Rows from block 7, named by matrix and row number. Rows with one number belong to one channel. Each number is 500 + 25 x the weight over its row's rms, rounded and kept within 0 to 999. All counts start at 0. Numbers have three digits each. After the name is the row's rms in percent of the matrix's.
# convs0: first 3x3 conv (model.mid.0.convs.0.weight, 192x192x3x3), inputs 165-175, a 3x3 kernel for each
# convs1: second 3x3 conv (model.mid.0.convs.1.weight, 192x192x3x3, transposed), outputs 165-175, a 3x3 kernel for each
convs0.75 094:538516505445468510553459452541507510500515446476480533497486546540510546509471506524490521525476542458490521557459530486527534483495444475497491497496471525467486505490466484487526548468514523529512485482552493459533510500504481551488521505491531504503518489466537492501507533494478506512491492505
convs1.75 090:527518569481490523532465457473466466473451510514507485532524505494494462501505521524498506492498476503479478458448506476485522501492508540503452502515490480544521501503491514482521486475487507489498477516476493477494496488509500483512522489503502505475513518505485545518495475515494494522525471474
convs0.76 095:512528493496506502467511536519474468490493505504494522536474485473502552488481476541504534524428465478483515493487494483505518496532509473525473496527554480515512473505474539477501536480471488508499460505527515540540511468490508512523479533503483538535510473524482520502492540517480484525483491457
convs1.76 091:540514501522494524469454467504508556477494498526498474485494505521531512490531480505519505540494486485514488541480491481465501506489514470519479500491468501497495522491525503490473533508523491505539510551503475482505530449491512530411503522534535504490489528532468497527521491505531510508508450519
convs0.77 090:462509487501527479424548493527476504508503464513549466438523527488536487494506480539503461498506526481429508468492445511475509533468485504453474510516485507527454496486526542476522538498468495521493494481524481522516526493500495492512484534494514546451485501495473508447462479516451478457476515514
convs1.77 085:486490520519484474558489489509513536508520501496481534498488472508537517478489447466513566482483489506517492532519460509511492471508474488523513543512480471516500516481517481547515510473536500519521494541518483492528527479471511483494491486493494513519529503451478484453470508507503500492535512509
convs0.78 095:506486544491485508483543461457558492503472506492509511520522499484507515500512514502521479510493491479519539501467516492520490478532473457456495515510535451468476505448543547517505477506521473481487530510525488490469481491480514529457503497470473505492510542524509463522467556481439514486501489451
convs1.78 097:534468495501511481480548537478541518485486477526523500489526470548521469531480503537462506510506474512489500493516522465496534486533504497505534538486492470540485528483570542505486458515473514450504509483474488517479433527460494514502508528490526533510501478489534481474483475500480514534535498521
convs0.79 105:487522434490497544505461493551526476470518498518510484509531532532469526512489509525506485514492530470470518513480528533533500515526512518474529474484483509508500541502524545529493471464487534514505527498486531505527508501529504458506497496486501521504494464513510522485447528530474456499496537542
convs1.79 101:501508525460516527540500489491492488493508527521501485466519531510521472519464498475508531455479467546506544516451490508512491512571526509509476537483482506542545519498466497472426537540552542506493485492489452494489514502526561516519451498467522496510496502509500474514484522479484514531487450554
convs0.80 119:540513529522542498475579413455536492495482506496497483473504484494533507537502472487525523507509492477504483503487514508489484494487493509490461480516527465523489509497497531491480479556506507547485482525499478511475547516497472484538554502499510493459469503481486503505532514508516497459458480489
convs1.80 134:531464520477492480459510449520506512476527506540486488521507514492526509503515493517499524471487499514474501516506519520510477516500491540436516527530528516513462526446505503514519527520471517476541483482481506502492552501489467517499559520512508512523476493503521469481552470531541510514517468507
convs0.81 101:482511484495493505477474506515476511471521522522519511501507528458513543498467530485492506433474495481485441525493466510490496527530534503504466494466496495493557524504495504494452480487479548510528488500478480439494527572491535481520489487477488473501481460496494517584521507474479484482504469512
convs1.81 092:507461517494495493525508483519507552481499545512497475509509473517480528530540487493476506512489515492513529439484522454483517509513529478537466546509509537505537485544474499496522504481517537490496490488481480511477499505524523527499463482500521482521464522515465479549542537533493543503509459468
convs0.82 103:538500499473520473514529444503537488473527493536514518487513534505542495513492529483523535495517516474493485546480470498508569498534522510499460529480535493483506515491485480454509469470500516467507520528510472465499477488453519556554489521476493498538516501547532510494485469510514484435439513513
convs1.82 110:531460485504468533469517456511480453505492480505507549489499534498492522550475539528488498500487485482532517520526491450493555525510479501504500500516474512536493511549524501521484505518504482488473516500503542502480500516451472504512526506479514484452505490504476493484462527489564530522499491451
convs0.83 090:517472519515475543502543466444533508489499579507490471497520500514515474468500486538513473536495544519526480483515520513517530491497533482509508477476498488497493474512479498492432470428535483463540496533470485507470543502561510482491447517424498535519503478487509549514466518544555517490474463488
convs1.83 084:543480525492507513520493496517553504477508508538469484470465497550473485520535483485516467516535473473498498529509531511463531488496474515488449481482517500488514420538480484523507507454532492533536467516505509505473527468512445536517502532493495495464496506462488495513489508491539493463466467551
convs0.84 115:511522521470460479522534467526514462496507493537491494500540517517505511510458521493471510507497500510533480514516497525513518486496494534478529513478488515548500546502456502487520530504527532507496507480503557496497471487503492497470512491440492487499493492497499478533432539477508491471493489559
convs1.84 123:515502484498508493476512502477492492483466482483493518482514484498484522496506488532490507490495515492491510475518510457496501502485515513478481513528498480495486511514527515500498523502484521496486492501508482492502548501485497537480511539524511499477497492492526472499419559507496487489538476577
convs0.85 087:509479496510518494468456540495525488493457525481519469463487499469469483517483460459485496505521500509492441495507494511512551499476498485548469476463541449515468529506524524522489517495509490519476517494524531493502482496499474501510544500504486499510505544487491505504488520487532542512458503494
convs1.85 079:450532498484497485553464501445501526472519518481538472507479495526452489525465490512502488527501500546487512487526483482525486482504464521465485507508554490488479509487519527497484524499498487520452491478496508474517474496489510492498487494497451512443499510527511508518487498477505487446554534495
convs0.86 098:541513546525499478521462486487489483498485494520498519491513489499513488532500478467504523518502497472476530495497552512496531534533470513481468469516519499545543544514509500513495517554518515487460474478489515533524536521539504497524540556497503493512533465502509464448509497484540514504494534469
convs1.86 095:523560520529484467497449488476484503499474538513508505459488436530512511526494492502507510473521488493471496493436526457496496475484488461470535479495473497507487462510510515519535493499471494459524517472514536511512491506487461480517500464533512500482480477524484502489529495532483487515508523486
convs0.87 099:493519516466496543472476477521487522484497508479538519483529505493494512491502523449542557536558544519548512522469488533504463486482527484477495523504502498499516478506482528509495482472560493488487535493483500493491516513514535473518516508453437508527462504499506492487506474501494491518520544516
convs1.87 095:499499460511482532534537515504466492538547518540472518468483488477496516543497484521503479533442483475503507476497517515549487506533458464530488486516514516484492499555567525524460490500528468513521517484500511508509459510532507535490495513487545504483479475478500468519563472433477519527501494535
convs0.88 095:536496466518515499501528500528497491492493478517491488487468517489525458495464509514537503530471502536448518513469461504479505498507510448524493490486480499461485488472473519493502455465512512526524519482536473559520501470513516558494464474506538509490486468524451498489454474483494470473516507491
convs1.88 087:503532478470453483509526478474501517505515510480527495497488519502493522485521490514489522500473522507525531500514505456449514510471469546493495547517547454481544435475528520508477502457460490458464500500534468522504487533528486469515492523465502506491507492537450496477542509491495493498513482509
convs0.89 091:452463504531480521498481489464509548475489563494547465486513463490481501462477538493472500514485474481528487525509490501495512508472493480553510504492452509515449484485506504511483504485487463483521499513489527524506471487508519501489505451519477450475481530507513528497512484512507509498528492546
convs1.89 086:486513455479505460504505492523467537525467488485541494514497486531512509529524461516493522479497476524504522523511494460466508537483490540468496522500457510468495526492515518505463487484536509505482509500496481499534531487468466497503496517501466479480517489495519489455497506510484465490480490492
convs0.90 098:533500513485519498502470510532472487482500467479514528471483493503498460516507527499493498440511500499505519521463499517497522556490449517502500535500528509494526500498525491506483518516489509514506478480508480495514478469526500513468477499487483521496480476498509489511522509514545504470490539492
convs1.90 093:512513532431507485517477463484475489469497507495480508507516477542518471477513522478507529476470515487487530549496483489522537479496479456503505494490515469490460505473477450506486463495516504513475453517535451522544513500524529503446485493461524505526533508481487474498510496532544534480510486479
convs0.91 107:465486474522515514511521503511491512582485457509541522529542537500515522492491471467503503489505480489508507529504522501488532480477517484526519513453483504517514553504524454513466476485486485498487526504543492521513444513541510515483456463514498506499520499531516486487542505449449507531571508435
convs1.91 106:505525549503513485506546510517503496495477491512509509503511536505480466500448513492502510513477486497511497461493543537486483476500486508505514499500469488481499458456471522484496465489502491492500481509453479509510466532544512507458500522610506483509516529514480511502519482441469484540492517455
convs0.92 097:546505518511530484529464528472500503480519518471511488482495521503518530484482463517508509527526520490472461474513478534512516465525479509517507550493539467481479543518491575524462486495505462495462549546518498533505494544558526521502520505518497545532531506491532510525484464504504506465498554492
convs1.92 095:492497471479490444515517474469487473506532508492466489533511496496545498485514527504508491469493501501502535501423479501520501491530469537470505491560505495527478493513506515501495508539454492489502509479523520475544512520485480477472475487499499493476479500494502483517508513502454507503482519464
convs0.93 113:486533501505465545524465509553508490518470512522512512494492454519494502508506488486502486453520513494472475477456483480468469486524512507514517516482464474492487443503491543499474499509531512484498519436492478502486493488456484499511519501525490508532495519487485514499455462552508494451503537487
convs1.93 117:482538461475503512578451537510467537492520518525465488502476444531491523464534506505535472481485511521532523479489502514513530542487506438514471567515480481485542430540513567509465479492512503499518477512466495524502510449492468524517541539508500480513512484497483512522496488540538498464453524563
convs0.94 102:515542455461475497534469533546540524491454534512534473463512513533486492514526522508497497460500507453461492494477524487506483499483498478517507545532476469501459481504517503510501480508499490507521516538519523471498505526530531502452494479517513524498530474528460492513485497508517485521516516526
convs1.94 102:505501494519512525559476544446495500551500477510506514493475500513441499496480485527499475483499485510498496514525485521491506497474556517551487526483501460500518530497491483505490501530486468527475491467529491528472500494531530504484428501492507480482473514496486477479482471469497502480494477515
convs0.95 100:502471486557496498519514502458501502533469498478470500485477474480544541471482458553508555474484499488518502504515496509536508503481492512452490488523485471502492534526503458469487504550507490540504483520483527529541495489488475461501534555526501498521503492516498473494528513528523451502485474474
convs1.95 107:475478492533502523492495471475478485502506497474492484483494497543560565500495488508482493474431467521514561532535502485508473473496479534497501503511505498544496495508490493509492499504501464459471513558492503501510504482511500544522517507486509515492507537531528492469503522502437475478548501529
convs0.96 097:491512484506502531519529502490476544511464511516486476518506448537519510518479486535514502491488495465503466505516491455558485566499522522494463505505533496510529532468507475488542497490461520519541534519488529550493473534507495470498530465529525474520473481501531505472512529439500512492476534495
convs1.96 097:523474519481493549514478519495522495503508518497488505469518523503497461527499495522482484474470523530539496512500507521498487513511476486455502509473495535562500520510480462513505522513477488473505495461512518527489543543475525501506516477506486475489512474503500506540486477499502498514561518478
convs0.97 112:504532471460508488517465460471486504488479447463521530501511505501501506485463520503509508491462495471479536535513498491521530483508568517529512494514463515514537502532466482453527502498498468507504481450481473463525523439499514533493427525478478483482505519537508484518515513518509494490515442528
convs1.97 117:464517491468497520546463547484467499519528479495536517530477525471484491486524534481521528513490527454507506457501511540516502526496516422536483532503488481523527493523455460494522487484504502494484520534505499506483528463553525486491514566476473521466488511511500456469511516485494473510505422467
convs0.98 084:543530490479451504524473491479494502529497475514501505551471480463469498470530492501481502489523490490480494470479493533492515470457493506488533586490519476542487493513538524465488520516492454543512484483502540467511523526460535501521524513438495490506482498490530490532512469505499487500493483491
convs1.98 085:528491465525523498512448483512502500550551535474482543512459471488503532524522486479509540485511516459505480472508484511501488523488524496498488470483497462496510509503490515499448485516527487486497525481492480506454503456494470555433484444522524525463536475484517497505483538512453503505497465511
convs0.99 120:513513505560465467495513434512471481497525503482568491492546494459486472489475499507511503493519526545466514495499482490474560497503467494520458500487507521500475462523471489519532466471499478476494495490519498483479527495496532494518495474553526538500484469529513525479506464533493524498529491498
convs1.99 129:519494525522507493455516507522456513518490488503538491508493458487511486460488490534477500498494506506500510529485498444526534497521486501522492470507524536478503487537480458472548531478567524514493477519501497481488460486551511477447517502524498511465482529540485533470518455518516533514418573480
convs0.100 093:499510522541523531499522486472525488475504523484512495542503496482531531487566485495508492494482493490519519458527467478544519543485539487491491496530466478495531554541545506507536510463450449515523496443537514468479545505512504470510505514461501551485484510525509477473527511496508512503519484550
convs1.100 084:515488472479488503488493523502498470465551457477553481497466469476497496488480516539532488490499483444514542476505514503499521534500536499493521511492475522511503514489498496525544524476441498474468486494513517527527472486488504470535515521433479520488467490492516493514521521499520511481413478454
convs0.101 101:494523509492551475498478493469451501493508526539508484490504553489511470515537514482507509499486493474456495469489512494540493509509523476488470436466538513503476479504542478533565545546506469468521499507521496514498491516525533523478528522466481477513497515510474475488522457496524476482468454495
convs1.101 102:486550492496488543484488526499485548547471563533496500491511458534517523548475536473516468504539490496516450539462501498477508475516488567483485521479554491537477501533514498458551454514513518463525502492479501512490511491522491473516464442529520465516475504536472476486444515487533509463495506484
convs0.102 109:498489531510523491455508552524487518486479524485505462492505529505521491476514539509485504513481489487518498494522509498475489496522519503487511513481485516462500530480503490491498482508506473515514508476529485501539478479538512460446420542471482454488494488475505509527528497487509493474529518473
convs1.102 116:448503548523529499483527547525470532513519468501504515497487469524494503487511477526483524482492477480510489522484536503477503472494493497484488523474524484515532503518506510510477496498471479502533512493515483474508529427541523527472455542503531441507489519523492488506569460531484511450505517492
convs0.103 099:498467496560464491454508510482505507473500507434495462559496457538515484513509483478497572526490509484484501483468543526471436477502477511504470483474456541489479461555528511457508533510497507470545453516541532521485536492465467500539507507488459535536523479516499488494500513471477506530481496516
convs1.103 097:490527526528565436490498524513517555515445515543489473529473512532503489535527478495500498513513498527494480535534460505477444463521541488510474485484485471457493511530491530505551470482522530478499477477498496528517497494504470504497501544442519504458503466458499508500502528460456510498530478503
convs0.104 101:505464468503542501458486445509532503498508506475505496527525503532498510520471554501495519514523500521512518513514471532493525501486560476490547506477492495510490495545494553482465523449518460493520501510481508508498501510454533521485509510466519485514494488527479532505538501524481511531512492483
convs1.104 099:510485492467461511496547494536483537517524522518519469475502484515527512519516513485489482479469461506471514496564533462521462528485479484487506523513503498522518466542467493491474482432556501494505488498482484491517486497509539485525510477492507468515519476473510507493525498513465512508497510505
convs0.105 097:555469544502478503473535496470527527489489496481517541514484534463494525473488516511496463557489519513542471507521457512489516503503476499496468523488495482493493528499555487524532512534531496487470516553495502522512510545466481464495523543472503515525490470515479456498496488491532538473502552479
convs1.105 098:504455468530486488499488484517532475539479512472451504515472471508476503491540497499479480543481502487511506496526487465534494542523512492530529503482489498511485526489496501492518486535515497488511542485457515507508526503503515520518479512511496497495510517470500524499484499485481501459497494481
convs0.106 108:472464497526496489497551462519517503489486494490499485495505531502519517492489490492473511518496540499488485535476496468478513513486514538497481479541471486490509520484480535502512499478574494518517486496485505527533516479555504463451515533508467473526471491523510491483533490525482489521483472475
convs1.106 102:558469494504485513466506501520483532524514530503486506497506516533508513456465483505474495511553510481494508467512575503478494490459464463529534509525480542502468489510502529528491550527480496474522535502524514478490497505513485467508472546498490478493479482557506499476512534499457538482500507527